A small image captioner, trained from scratch: decoder activation swiglu.
Rows from block 3 of the text decoder of a small image captioner, named by matrix and row number. Rows with one number belong to one neuron. Each number is 200 + 20 x the weight over its row's rms, rounded and kept within 0 to 999. All counts start at 0.
After each neuron's rows are labels from the 100 texts, of 14976, where the neuron reaches its largest size: "fires on" is the input token at the peak. Only what is clearly more common there than usual is listed. The data: small charts drawn from random numbers.
# gate: MLP gate (decoder.blocks.3.mlp.gate.weight, 960x320), inputs 0-79
# fc1: MLP up (decoder.blocks.3.mlp.fc1.weight, 960x320), inputs 0-79
# fc2: MLP down (decoder.blocks.3.mlp.fc2.weight, 320x960, transposed), outputs 0-79

gate.537,180,209,182,230,206,196,198,191,195,197,213,235,175,161,181,208,174,204,164,235,212,206,199,209,201,184,203,209,208,214,193,189,180,219,222,229,166,195,240,198,180,208,186,187,193,210,196,209,220,184,204,192,159,200,181,219,202,149,164,233,209,207,215,202,182,209,168,192,181,184,217,191,197,205,173,194,226,240,239,200
fc1.537,209,199,200,153,178,224,212,187,210,170,196,185,206,190,203,191,188,212,156,196,194,180,204,194,193,184,202,207,192,192,222,203,190,210,220,182,197,185,209,224,168,221,222,212,177,174,219,211,181,167,213,199,198,190,181,196,180,204,183,238,187,217,222,191,194,191,175,240,186,242,194,200,231,188,205,191,190,232,212,224
fc2.537,211,212,183,192,224,214,224,204,199,202,179,196,181,180,193,195,215,235,228,193,189,194,233,195,170,240,201,212,221,178,205,195,200,171,266,154,226,186,212,202,185,176,172,206,194,167,185,246,194,203,202,213,198,178,218,175,179,200,220,174,182,218,206,233,194,187,237,201,175,220,184,204,191,166,178,173,207,221,210,181
fires on: "heat"

gate.697,223,207,198,192,199,192,195,243,218,199,174,182,180,200,215,205,183,214,185,179,213,187,218,201,183,228,195,182,189,235,185,227,231,185,189,207,215,188,185,218,199,220,174,214,201,186,216,189,184,215,206,177,199,187,243,199,220,235,196,214,208,201,183,184,211,197,173,208,224,201,208,210,170,196,246,226,147,213,184,206
fc1.697,183,195,192,198,198,200,197,197,188,196,227,191,209,210,186,191,149,191,177,175,204,209,207,193,193,195,188,228,159,187,248,176,252,196,212,204,205,201,234,172,201,193,201,186,196,195,173,210,195,199,180,204,229,190,176,208,176,191,216,171,183,205,234,178,189,173,178,201,212,209,167,182,210,160,157,206,207,192,218,153
fc2.697,209,229,171,219,189,169,175,188,195,217,191,199,201,198,234,209,177,224,160,206,204,211,199,220,187,216,177,258,200,191,227,205,189,195,205,197,198,183,178,193,208,195,184,218,214,225,193,159,211,205,203,194,208,185,168,204,207,198,202,185,200,216,212,166,202,194,203,182,232,218,213,198,185,184,172,225,208,197,186,185
fires on: "heat"

gate.83,211,203,206,186,206,174,189,236,194,206,187,218,237,186,167,189,191,200,206,191,202,205,211,160,215,191,202,238,210,211,180,192,191,222,225,230,164,204,219,188,224,194,226,200,184,207,192,240,162,161,234,195,191,181,207,186,184,210,223,206,215,214,237,200,219,216,200,176,178,186,166,202,168,201,198,196,186,213,209,173
fc1.83,203,196,209,221,194,191,210,220,207,197,189,218,225,203,182,224,187,142,222,219,197,204,249,168,191,171,216,245,213,180,169,188,202,220,219,211,188,200,222,209,218,231,206,195,208,215,202,231,202,181,213,236,214,191,206,202,200,221,213,203,175,235,207,186,221,198,198,204,173,185,183,207,212,202,189,204,213,213,214,179
fc2.83,171,202,231,171,240,229,178,188,177,175,191,222,190,231,195,179,173,196,196,209,246,181,198,160,198,185,200,197,213,223,202,182,207,208,188,155,209,211,254,186,217,190,162,166,207,219,212,189,188,170,210,232,198,206,201,186,186,178,201,231,206,212,196,204,210,162,160,183,168,191,205,186,190,197,189,208,197,208,244,194
fires on: "line"

gate.477,198,195,197,201,229,201,239,249,179,213,197,182,207,181,225,168,177,203,207,195,232,217,196,225,206,185,218,180,190,196,196,186,182,225,227,188,167,205,188,178,210,210,196,194,178,228,178,165,253,172,214,217,192,186,182,198,209,172,194,172,202,193,200,225,173,188,214,164,202,194,198,205,194,210,225,172,224,175,175,215
fc1.477,182,203,195,200,239,189,217,237,200,210,191,177,220,188,230,185,183,194,186,193,217,197,199,210,209,186,218,175,189,173,199,192,175,221,203,180,168,192,213,177,209,211,192,214,204,243,159,178,251,164,213,216,193,194,202,190,184,167,178,210,191,187,203,208,193,205,196,162,193,189,203,192,176,185,221,180,204,177,175,198
fc2.477,219,205,181,193,174,214,212,191,230,210,251,215,207,160,213,173,139,203,190,161,198,235,209,202,191,216,216,238,217,174,165,226,197,185,192,211,183,248,195,190,151,192,199,212,216,219,228,199,192,203,178,190,195,179,167,196,182,228,193,233,155,213,178,213,215,215,217,202,198,169,199,192,193,197,178,197,204,197,197,216
fires on: "lollipop"

gate.270,173,214,210,203,197,211,219,179,222,215,178,196,209,195,206,174,198,204,178,233,218,190,197,211,180,207,205,197,238,194,218,174,212,184,198,213,184,187,183,197,180,209,181,191,187,177,223,213,206,190,202,217,235,210,166,209,216,199,211,148,179,171,173,239,186,171,217,178,203,201,229,200,208,235,167,212,205,183,207,214
fc1.270,181,208,204,191,210,201,206,170,191,252,175,198,198,202,207,167,174,212,203,237,211,216,199,206,177,205,203,209,252,208,217,190,201,188,199,188,167,199,200,204,210,189,194,204,154,199,215,205,176,203,203,231,222,211,220,199,239,212,234,147,195,187,195,226,158,166,205,180,219,196,186,177,183,232,158,212,198,182,197,183
fc2.270,229,179,189,216,192,189,180,203,193,235,219,207,224,162,189,184,186,198,222,216,197,231,204,218,190,192,219,243,228,163,193,209,210,221,187,170,195,205,202,195,179,221,181,199,177,172,195,223,196,187,164,202,178,205,211,210,244,233,218,210,214,189,199,191,163,164,190,219,208,184,200,170,194,204,183,242,203,208,195,177
fires on: "lollipop"; "bar"

gate.2,216,213,220,226,210,217,197,198,210,180,198,219,206,218,196,240,193,179,212,198,207,204,211,197,186,245,225,211,213,224,188,173,202,201,179,210,190,218,195,194,205,193,203,178,193,194,215,201,174,254,224,235,202,195,168,209,178,204,201,206,199,196,194,185,207,203,221,176,185,161,202,218,211,196,204,171,187,219,211,195
fc1.2,202,199,171,204,166,195,211,205,194,234,182,191,189,202,208,167,218,232,200,213,178,222,185,194,189,166,156,190,188,188,212,202,205,207,197,178,217,181,179,202,173,192,203,194,200,190,185,191,228,184,199,184,199,227,203,213,189,219,210,181,188,182,213,168,210,194,176,201,233,217,231,183,179,239,197,203,203,196,195,208
fc2.2,211,214,189,185,179,177,222,199,202,235,212,192,155,208,233,207,193,193,213,209,188,179,201,225,196,204,179,192,240,205,188,223,205,174,178,173,179,181,196,233,195,203,217,188,225,204,181,206,220,186,211,210,210,188,173,202,154,207,231,195,196,189,205,173,213,201,178,196,214,211,203,177,194,193,221,184,176,207,181,236
fires on: "line"

gate.63,233,196,195,183,212,188,152,175,188,197,180,208,200,214,202,205,211,195,225,180,210,221,196,202,205,165,172,209,195,201,207,163,187,183,195,206,204,179,190,223,200,209,215,190,202,217,181,203,179,247,195,220,209,210,216,182,238,186,180,242,218,206,213,210,169,197,226,253,202,195,190,239,188,230,152,180,217,238,192,198
fc1.63,204,192,183,169,216,186,150,192,198,182,192,165,198,217,211,209,205,191,229,203,205,216,183,212,201,190,183,224,207,221,200,163,188,211,203,222,204,196,202,220,219,191,211,181,200,236,203,180,190,245,196,231,193,223,213,181,214,170,166,223,214,214,216,226,180,201,204,259,199,188,214,210,162,238,168,178,232,225,189,191
fc2.63,214,179,207,179,200,223,192,225,202,206,213,172,210,216,202,190,180,177,217,228,202,208,191,203,196,213,191,216,199,229,169,158,210,202,215,202,209,192,210,186,195,173,219,194,212,209,202,181,174,242,199,209,202,189,220,205,212,176,152,211,201,192,228,226,209,198,166,234,190,219,192,234,163,238,174,192,202,210,217,209
fires on: "flat"

gate.103,200,201,205,219,188,199,236,218,169,188,233,208,220,181,168,191,217,196,209,188,192,214,211,185,175,187,196,207,208,222,214,235,243,179,185,230,200,196,178,193,169,198,197,185,177,192,200,173,184,227,186,201,222,151,180,208,194,180,242,213,209,187,232,226,202,198,192,223,214,180,165,212,191,186,191,200,196,218,168,187
fc1.103,175,212,201,197,222,191,176,167,224,218,188,240,183,220,188,229,187,222,179,212,193,225,202,191,189,210,199,180,191,184,214,177,196,203,249,203,203,213,233,182,204,177,229,219,201,199,184,228,189,195,228,184,199,201,230,208,214,185,215,228,186,178,219,198,177,203,163,203,184,187,246,184,176,193,205,174,200,182,203,200
fc2.103,194,231,205,197,200,188,206,206,167,191,187,189,200,163,184,219,237,211,209,201,210,211,192,200,236,224,194,213,215,203,208,221,214,187,210,179,198,186,202,194,204,224,199,197,220,177,166,227,219,209,216,210,176,208,175,182,177,199,224,190,199,203,222,220,170,224,148,239,221,188,189,193,163,214,191,187,194,196,215,203
fires on: "line"

gate.661,167,205,197,218,182,192,197,215,206,218,238,153,199,222,210,201,182,192,192,242,215,209,222,214,174,220,204,213,213,203,215,209,217,201,202,220,211,229,222,176,208,183,208,208,209,209,178,202,167,225,221,201,203,147,196,204,180,219,197,190,182,201,219,217,227,209,198,186,181,183,201,198,213,202,215,191,234,192,170,164
fc1.661,217,200,197,175,194,197,170,183,175,207,172,238,205,210,192,213,194,220,207,176,206,194,184,186,224,216,206,194,191,179,211,196,192,217,186,169,221,187,195,207,188,203,204,205,220,163,218,176,240,167,199,210,179,267,217,215,221,207,221,192,192,167,170,199,168,201,199,218,202,212,216,201,193,190,185,229,170,200,242,228
fc2.661,232,203,198,197,188,177,161,161,156,227,154,200,218,181,195,204,219,216,211,188,222,196,198,196,228,206,204,174,168,202,217,199,206,185,183,170,213,212,229,217,205,204,212,175,183,193,212,195,216,194,189,215,172,263,200,199,227,184,238,159,172,183,212,205,174,179,208,240,194,240,202,169,210,204,200,201,182,221,223,224
fires on: "scatter"

gate.659,169,237,222,225,240,189,206,231,229,225,217,230,206,200,164,185,208,180,203,198,214,172,230,196,177,171,192,201,218,202,214,211,144,218,198,198,207,207,245,179,174,149,197,203,198,193,165,185,197,206,199,189,199,242,199,219,225,198,164,208,210,207,208,181,190,213,184,181,227,201,193,191,186,197,194,240,217,169,203,203
fc1.659,206,189,207,173,179,219,215,183,184,173,190,215,210,208,185,204,184,224,204,191,223,198,189,227,227,231,181,225,174,162,195,196,248,192,180,223,217,217,176,216,202,265,206,190,211,211,208,241,194,194,182,185,211,152,185,201,203,214,243,203,185,209,175,227,221,185,214,241,168,196,228,200,225,196,220,188,163,236,187,210
fc2.659,198,224,205,180,221,224,222,229,226,206,228,156,211,202,190,192,216,205,213,206,211,181,211,186,163,232,162,194,175,196,251,232,175,200,194,187,205,259,218,199,173,184,193,211,204,214,168,171,197,168,232,239,239,190,194,210,190,203,187,178,159,215,180,208,181,231,182,154,215,216,215,204,182,160,231,212,246,175,210,185
fires on: ","

gate.238,236,192,200,195,204,242,235,218,206,206,227,191,193,214,208,236,219,201,190,197,195,211,185,197,201,194,209,188,157,206,226,218,181,219,216,156,232,196,190,213,242,178,232,192,196,202,177,205,188,194,225,173,203,172,234,178,213,197,182,225,179,241,243,187,197,221,221,233,200,186,174,196,212,175,211,188,203,186,183,182
fc1.238,241,194,197,212,177,233,216,196,194,200,219,191,198,200,193,233,247,173,187,199,186,226,170,218,202,176,236,161,210,194,213,208,166,219,204,158,204,195,203,205,217,189,227,184,185,222,171,188,211,192,228,197,198,171,214,185,207,196,182,237,161,236,216,203,192,209,255,191,208,184,205,209,200,168,199,209,239,202,182,171
fc2.238,223,198,217,191,204,236,186,179,200,213,186,196,194,188,184,221,189,189,191,244,181,179,192,180,189,189,176,224,189,172,221,238,174,190,208,185,220,203,234,197,176,202,182,230,215,188,221,157,193,215,203,211,192,236,197,170,200,187,200,228,190,195,215,212,181,208,222,205,176,254,216,167,156,162,210,159,216,224,211,187
fires on: "line"

gate.73,184,180,195,208,211,214,186,176,187,216,199,180,213,205,175,184,220,204,189,226,193,219,166,195,204,208,211,222,230,158,195,224,183,205,189,179,199,215,218,168,202,220,200,194,206,193,200,167,208,189,198,235,214,206,170,191,202,201,206,202,194,202,163,180,229,190,185,269,196,193,187,190,234,191,189,227,217,207,174,224
fc1.73,222,179,183,237,211,230,186,175,195,217,208,164,220,195,203,210,212,196,179,205,185,190,189,189,182,189,212,228,212,177,195,202,178,199,199,207,201,233,213,200,222,213,202,200,216,188,214,192,193,197,181,209,208,201,195,197,206,180,206,218,167,208,169,187,197,215,179,245,180,211,189,189,229,204,192,223,203,238,178,192
fc2.73,233,202,179,221,191,232,199,191,250,196,203,214,233,212,210,231,203,178,193,194,232,187,193,209,186,207,190,183,189,199,180,200,250,202,221,185,216,210,183,175,183,200,198,207,173,241,203,216,173,249,193,202,224,155,212,200,205,192,190,181,191,229,218,225,177,168,194,206,189,219,201,217,188,221,187,196,223,216,202,184
fires on: "line"

gate.223,203,205,175,201,195,210,182,195,223,171,212,227,225,216,232,181,219,191,208,210,244,202,221,203,180,213,192,206,184,242,216,247,213,188,216,218,182,193,194,204,181,210,186,201,203,203,205,189,212,232,218,167,201,179,202,214,233,190,160,215,183,227,215,215,204,204,210,224,198,199,226,215,220,212,191,189,215,220,194,204
fc1.223,216,185,229,198,186,192,231,211,195,187,197,194,185,204,196,234,181,231,189,179,182,208,190,208,213,196,210,211,182,176,179,196,233,216,176,179,223,195,194,216,224,243,218,208,203,221,203,185,206,180,203,190,182,207,214,215,160,210,217,177,228,201,183,201,209,226,185,221,198,218,186,204,172,207,186,196,187,202,195,194
fc2.223,225,160,139,187,229,224,183,202,209,225,201,210,207,230,205,182,246,172,226,185,203,211,182,203,211,204,186,213,225,206,191,206,181,180,213,203,205,199,187,193,196,215,189,227,187,154,219,197,224,182,204,188,229,205,241,201,188,167,215,175,199,210,139,201,207,206,220,191,209,184,242,197,208,227,215,195,232,180,224,216
fires on: ","

gate.717,212,237,192,206,218,192,225,209,184,182,186,233,242,196,189,246,176,220,179,213,191,181,248,192,212,183,173,207,206,255,213,218,194,203,219,196,184,214,210,179,251,219,183,188,197,195,182,188,158,169,208,185,177,211,234,182,228,183,201,230,172,213,231,192,179,216,193,197,196,176,190,191,203,171,171,193,211,164,201,163
fc1.717,198,192,193,211,198,234,180,205,213,210,224,181,163,209,210,157,223,179,197,181,217,204,177,212,187,179,238,190,190,179,200,206,205,192,179,181,227,211,185,206,137,190,176,204,192,193,240,204,231,239,187,220,199,211,152,211,196,201,188,187,206,204,149,204,215,212,215,201,197,223,197,208,181,209,228,200,217,243,206,225
fc2.717,202,206,226,199,205,185,216,192,199,210,226,237,225,193,181,197,202,205,182,185,193,182,193,195,183,205,181,203,192,214,208,223,207,205,206,223,197,215,181,207,253,217,189,197,196,163,165,198,163,172,236,200,201,218,195,191,257,154,217,204,197,175,217,165,233,223,194,195,214,199,209,203,198,185,206,211,180,155,209,208
fires on: "heat"

gate.600,167,194,179,203,233,178,228,223,159,214,179,182,214,200,237,180,206,161,176,191,235,209,197,202,228,215,215,209,182,219,214,186,174,206,209,168,160,190,208,213,169,179,213,201,203,219,208,217,240,180,195,212,191,208,224,197,229,206,163,207,184,203,212,223,185,190,217,203,230,197,190,221,194,208,228,194,169,209,186,195
fc1.600,178,208,164,196,207,179,224,226,181,220,191,192,199,203,223,197,202,163,188,178,239,209,192,190,228,198,212,191,186,217,201,207,150,218,200,166,165,217,208,220,175,190,214,198,216,238,199,203,242,191,176,204,195,205,221,188,221,207,162,214,185,225,210,208,178,195,207,206,212,209,196,221,188,198,235,215,179,214,172,194
fc2.600,201,188,181,229,198,191,239,188,184,231,183,227,207,175,176,178,185,204,224,176,238,209,214,233,195,206,199,194,221,175,176,220,173,216,203,203,161,249,214,219,159,212,231,181,201,207,227,200,177,166,176,198,166,164,191,223,207,216,175,209,152,207,206,206,180,210,208,213,189,233,217,210,207,214,190,221,206,225,174,190
fires on: "lollipop"

gate.158,192,206,206,207,208,206,202,233,195,224,226,174,244,224,201,178,202,206,212,221,184,207,209,190,211,177,247,203,212,215,201,197,201,194,182,146,183,238,172,175,173,203,233,195,167,218,139,194,191,209,208,192,201,192,178,163,164,192,203,191,197,177,222,168,225,219,182,189,193,183,170,222,231,209,182,207,210,219,203,151
fc1.158,189,206,204,174,204,187,207,192,205,227,182,184,156,228,188,207,238,194,224,223,222,179,211,215,216,200,208,206,189,202,195,198,166,200,217,208,161,178,205,185,211,186,187,214,196,184,191,196,190,193,246,198,193,218,216,216,221,190,220,201,209,216,204,187,191,209,207,176,229,220,226,211,217,197,178,213,214,143,224,196
fc2.158,181,211,190,203,168,230,201,168,201,230,183,185,224,213,145,179,200,178,202,196,183,180,199,200,197,201,199,199,210,194,206,216,181,190,165,218,196,198,194,177,192,203,225,216,222,216,191,179,159,189,170,143,174,175,202,174,199,205,188,198,193,172,209,178,211,203,195,185,198,194,175,197,225,252,204,204,213,176,209,214
fires on: "scatter"

gate.591,200,223,187,196,207,205,172,195,194,150,193,184,226,202,202,185,214,183,202,203,179,227,185,202,232,225,216,168,200,195,190,176,209,183,246,211,212,194,229,227,182,195,220,228,212,236,212,184,237,183,194,210,208,202,163,175,187,188,176,205,175,214,178,211,243,200,231,177,167,215,201,236,219,227,204,189,216,197,192,195
fc1.591,223,197,213,222,231,209,174,180,181,218,187,181,223,208,223,205,221,191,186,172,203,214,186,203,225,196,204,220,196,214,226,195,191,180,184,202,204,212,214,202,144,178,197,211,203,206,211,166,247,215,175,205,197,211,145,166,189,195,201,224,165,263,194,212,211,211,225,166,175,210,205,226,245,229,196,204,192,205,181,198
fc2.591,235,213,184,165,217,235,174,185,220,222,198,211,207,229,201,198,208,184,193,173,174,185,221,201,201,202,190,197,209,202,218,220,184,200,176,147,217,234,200,223,166,238,236,211,168,190,237,209,231,206,176,195,192,189,156,187,194,189,211,224,176,209,170,208,226,205,240,188,199,182,210,203,216,208,203,180,200,218,183,193
fires on: "line"

gate.640,194,189,189,205,145,198,170,207,207,213,245,153,206,196,209,188,181,192,175,201,192,218,198,208,201,236,197,188,202,146,237,217,207,197,206,218,245,199,201,190,196,180,210,211,222,186,161,200,206,235,213,194,206,192,213,187,158,186,222,205,174,185,218,193,220,218,213,236,195,215,210,204,198,193,226,203,236,172,184,200
fc1.640,170,193,221,209,201,201,251,213,214,207,178,187,210,200,195,201,213,204,185,210,173,236,240,207,202,176,208,206,197,248,197,208,202,170,215,205,193,209,226,184,205,204,179,157,188,248,200,204,158,213,177,184,216,162,173,205,225,222,223,201,201,207,219,198,207,188,189,177,185,161,171,234,208,187,212,216,211,184,189,157
fc2.640,160,194,204,227,156,187,232,201,243,208,207,175,187,176,170,173,197,195,185,227,208,233,243,216,195,165,198,196,227,197,193,187,218,183,215,169,218,234,206,168,206,204,164,178,194,216,169,213,168,207,208,203,201,169,170,193,218,208,183,252,203,198,203,192,224,216,219,171,196,190,173,226,233,191,197,180,232,181,188,188
fires on: "scatter"

gate.36,227,158,212,205,172,236,198,194,242,214,260,177,157,207,205,151,190,181,183,206,204,199,178,192,179,218,208,192,237,169,233,213,198,216,185,204,231,211,197,200,192,184,228,184,197,184,198,202,202,231,207,194,219,178,161,225,179,196,201,186,202,198,182,197,230,226,232,211,201,204,212,180,196,225,235,202,230,191,151,226
fc1.36,158,233,187,189,214,172,195,188,167,189,164,204,242,197,198,249,214,216,220,207,193,192,226,203,224,180,204,208,170,233,173,187,215,187,218,205,167,190,201,202,220,210,170,213,205,219,203,194,196,173,201,199,199,223,241,185,234,189,197,217,183,214,229,197,171,172,167,186,191,203,184,223,208,180,165,193,175,222,234,174
fc2.36,235,185,205,201,197,179,192,198,177,218,194,209,201,211,219,224,200,213,232,172,187,201,201,194,194,190,227,172,181,199,189,191,216,201,184,183,198,196,162,212,229,210,219,173,217,194,138,189,194,184,208,197,184,223,222,178,236,165,236,172,175,190,214,202,182,187,227,224,220,219,200,202,219,178,172,185,201,165,183,181
fires on: "scatter"

gate.87,231,196,169,210,211,231,192,198,192,217,208,193,213,205,208,195,180,208,204,196,204,223,188,210,254,199,188,206,180,133,162,203,182,223,192,156,193,183,184,219,177,195,208,186,213,162,202,181,200,164,206,195,194,215,234,193,194,199,215,227,214,216,190,211,238,198,213,218,244,226,209,197,151,196,162,213,216,228,190,194
fc1.87,186,203,194,202,197,198,237,200,190,205,189,219,223,232,208,239,206,200,192,219,227,218,220,208,215,211,245,201,190,190,202,219,242,200,183,182,218,194,202,179,184,194,213,185,194,213,215,207,208,210,236,230,225,209,179,234,180,185,219,188,197,185,182,217,210,192,173,215,199,207,156,192,239,210,211,210,218,169,206,219
fc2.87,239,185,209,208,181,201,199,216,227,207,210,207,194,222,188,216,190,209,204,219,182,187,227,196,204,184,189,181,181,202,209,187,195,203,193,175,224,257,246,209,194,224,161,197,211,182,209,208,213,238,156,222,207,185,207,202,208,225,193,178,197,227,212,188,191,192,207,204,155,205,188,212,221,165,221,184,164,171,175,166
fires on: "flat"

gate.314,206,224,203,230,199,201,211,182,239,187,214,181,195,200,226,192,210,199,226,187,170,175,180,193,208,170,198,225,201,185,220,182,187,175,205,235,191,207,179,223,209,194,220,231,226,210,196,213,160,185,209,182,195,205,206,206,179,209,202,203,168,205,176,222,237,203,191,177,196,217,220,198,210,169,175,244,240,197,234,174
fc1.314,184,171,184,186,192,228,195,244,170,188,200,241,177,185,185,207,197,205,204,186,219,196,207,212,216,212,205,192,196,205,150,223,210,200,185,157,198,199,203,170,183,220,173,173,171,212,225,176,231,229,170,224,195,169,196,194,205,207,218,188,263,209,236,175,153,187,182,207,180,182,202,210,209,196,203,186,174,194,196,240
fc2.314,239,221,198,217,203,205,169,204,190,217,233,167,202,197,208,213,218,222,206,180,195,241,188,185,184,193,206,207,191,162,178,206,194,204,193,205,205,184,233,205,212,193,162,186,183,180,164,198,210,202,185,178,181,214,182,171,185,202,229,215,195,213,188,207,181,197,233,196,180,173,198,214,248,193,170,193,218,206,227,191
fires on: "bubble"

gate.199,156,184,199,232,193,193,206,204,221,176,216,167,224,213,180,184,196,149,201,214,213,228,225,206,186,187,200,192,217,192,185,199,186,198,206,206,194,204,221,207,205,203,210,208,207,203,203,204,189,223,205,205,208,159,169,173,183,189,162,204,209,200,197,190,218,203,190,211,208,189,184,181,201,196,203,186,236,188,165,181
fc1.199,214,205,189,171,210,204,165,186,206,198,162,235,190,205,198,194,222,205,200,178,190,188,175,195,215,188,200,180,201,193,190,181,186,213,209,189,216,191,190,212,168,229,183,220,191,191,241,189,248,196,184,217,189,259,207,195,217,188,171,168,217,197,182,224,185,188,190,212,231,206,210,199,196,203,180,213,159,233,221,223
fc2.199,230,214,198,192,225,178,149,153,172,202,164,207,215,194,204,198,236,226,193,193,214,185,174,189,217,205,202,173,201,230,217,198,186,194,189,202,224,246,212,216,210,227,212,190,199,222,214,207,218,188,183,233,172,233,189,198,218,187,190,154,195,216,227,207,191,185,205,225,207,233,214,165,195,203,207,215,175,225,218,214
fires on: "scatter"

gate.364,194,194,203,217,205,201,244,199,177,231,137,205,200,219,250,182,197,207,184,204,189,201,194,188,232,194,190,149,168,158,215,206,163,190,196,196,176,215,205,215,212,211,208,198,190,214,165,175,234,166,216,214,216,202,209,216,222,221,245,187,210,202,164,225,182,210,218,150,219,200,174,188,216,165,192,168,175,213,162,210
fc1.364,200,192,190,228,200,200,225,212,176,219,139,213,209,220,241,194,200,220,208,197,163,188,208,199,217,222,193,159,176,150,193,203,168,199,201,203,168,234,193,214,239,216,214,207,195,220,167,170,208,164,216,212,224,222,211,210,213,229,223,194,209,185,160,210,196,215,227,168,190,193,186,176,206,169,196,194,176,209,167,200
fc2.364,200,188,196,216,163,224,228,210,193,180,156,220,164,211,220,206,193,224,225,182,182,192,204,230,216,223,216,191,214,160,210,177,167,178,186,200,185,215,198,226,226,190,196,190,187,216,199,191,204,161,225,189,188,204,206,195,211,230,218,187,223,183,190,215,199,185,214,169,208,164,194,201,224,190,171,171,229,204,170,209
fires on: "lollipop"

gate.332,186,171,202,207,185,238,201,187,234,217,221,164,148,232,232,162,186,174,192,175,211,212,176,204,211,186,187,192,192,192,222,188,233,186,182,206,239,191,183,205,169,177,222,200,195,204,201,214,212,272,202,202,208,212,209,201,191,193,220,166,205,197,185,197,215,185,180,201,223,205,193,163,196,232,213,194,221,185,183,208
fc1.332,199,233,200,189,203,202,195,214,194,160,196,198,249,186,190,235,216,198,201,224,198,182,238,203,213,245,201,210,188,223,188,220,211,195,201,189,170,213,219,184,249,205,170,202,195,191,189,206,181,195,207,216,188,157,191,194,196,181,188,226,217,218,229,200,159,202,193,176,210,158,191,245,191,167,161,209,211,171,197,166
fc2.332,210,213,243,212,206,213,244,217,195,183,209,195,230,218,182,216,165,200,231,197,183,196,222,229,191,258,197,202,207,185,210,202,210,189,189,173,225,186,209,169,238,188,207,200,232,192,178,240,168,194,189,219,244,164,197,180,198,176,218,236,176,211,221,202,188,205,179,196,204,185,202,268,194,186,181,214,214,149,220,180
fires on: "scatter"

gate.10,219,193,179,210,232,187,208,202,206,224,222,184,165,240,183,191,188,176,202,219,207,205,178,182,195,163,215,175,196,205,208,182,163,225,217,216,223,212,184,181,201,167,220,199,204,202,198,163,201,240,191,221,203,203,214,190,217,220,191,225,220,193,180,240,195,190,175,170,216,184,187,206,187,192,157,200,238,175,160,185
fc1.10,206,153,188,190,190,217,217,166,212,214,165,192,190,187,218,190,180,212,164,200,193,219,185,168,198,216,220,192,202,177,192,225,200,194,187,186,190,211,174,180,252,204,200,199,225,154,230,224,197,198,201,191,187,204,219,159,186,224,205,237,188,169,164,217,199,192,164,201,185,235,173,187,179,228,192,209,192,165,169,204
fc2.10,183,244,173,177,171,223,191,197,168,187,182,200,210,194,169,200,243,187,184,201,212,237,209,204,162,210,199,178,188,180,186,211,188,150,186,210,187,194,201,190,183,189,197,184,224,198,213,199,198,193,186,192,208,186,184,183,208,191,197,206,204,209,182,185,212,189,218,183,181,190,189,187,233,241,174,192,219,200,210,218
fires on: "lollipop"; "chart"

gate.745,243,207,204,187,194,197,177,200,185,208,215,237,182,206,181,214,159,211,182,191,253,177,197,207,186,190,209,207,190,247,224,231,230,184,175,193,213,185,209,223,212,224,202,197,203,192,210,192,198,196,228,214,186,240,221,207,228,183,190,236,170,218,205,195,175,194,185,208,217,200,184,196,185,202,201,177,204,211,223,186
fc1.745,160,203,204,216,220,205,217,221,218,198,193,185,202,177,208,206,232,203,207,197,151,227,213,205,213,195,191,184,220,161,190,166,179,207,219,209,208,201,201,171,165,195,201,191,192,214,190,201,215,199,172,158,192,176,194,189,185,203,207,180,232,184,207,205,211,212,203,191,184,179,207,210,222,196,206,200,193,167,183,203
fc2.745,156,186,206,214,173,215,233,211,221,221,193,192,189,189,199,209,192,204,201,248,182,192,237,208,197,179,204,225,205,170,201,184,212,225,212,175,208,218,208,198,198,188,205,192,213,209,244,224,214,222,199,206,202,201,209,189,165,162,214,175,201,189,191,210,166,231,186,226,162,213,204,195,183,198,228,211,195,166,208,204
fires on: "heat"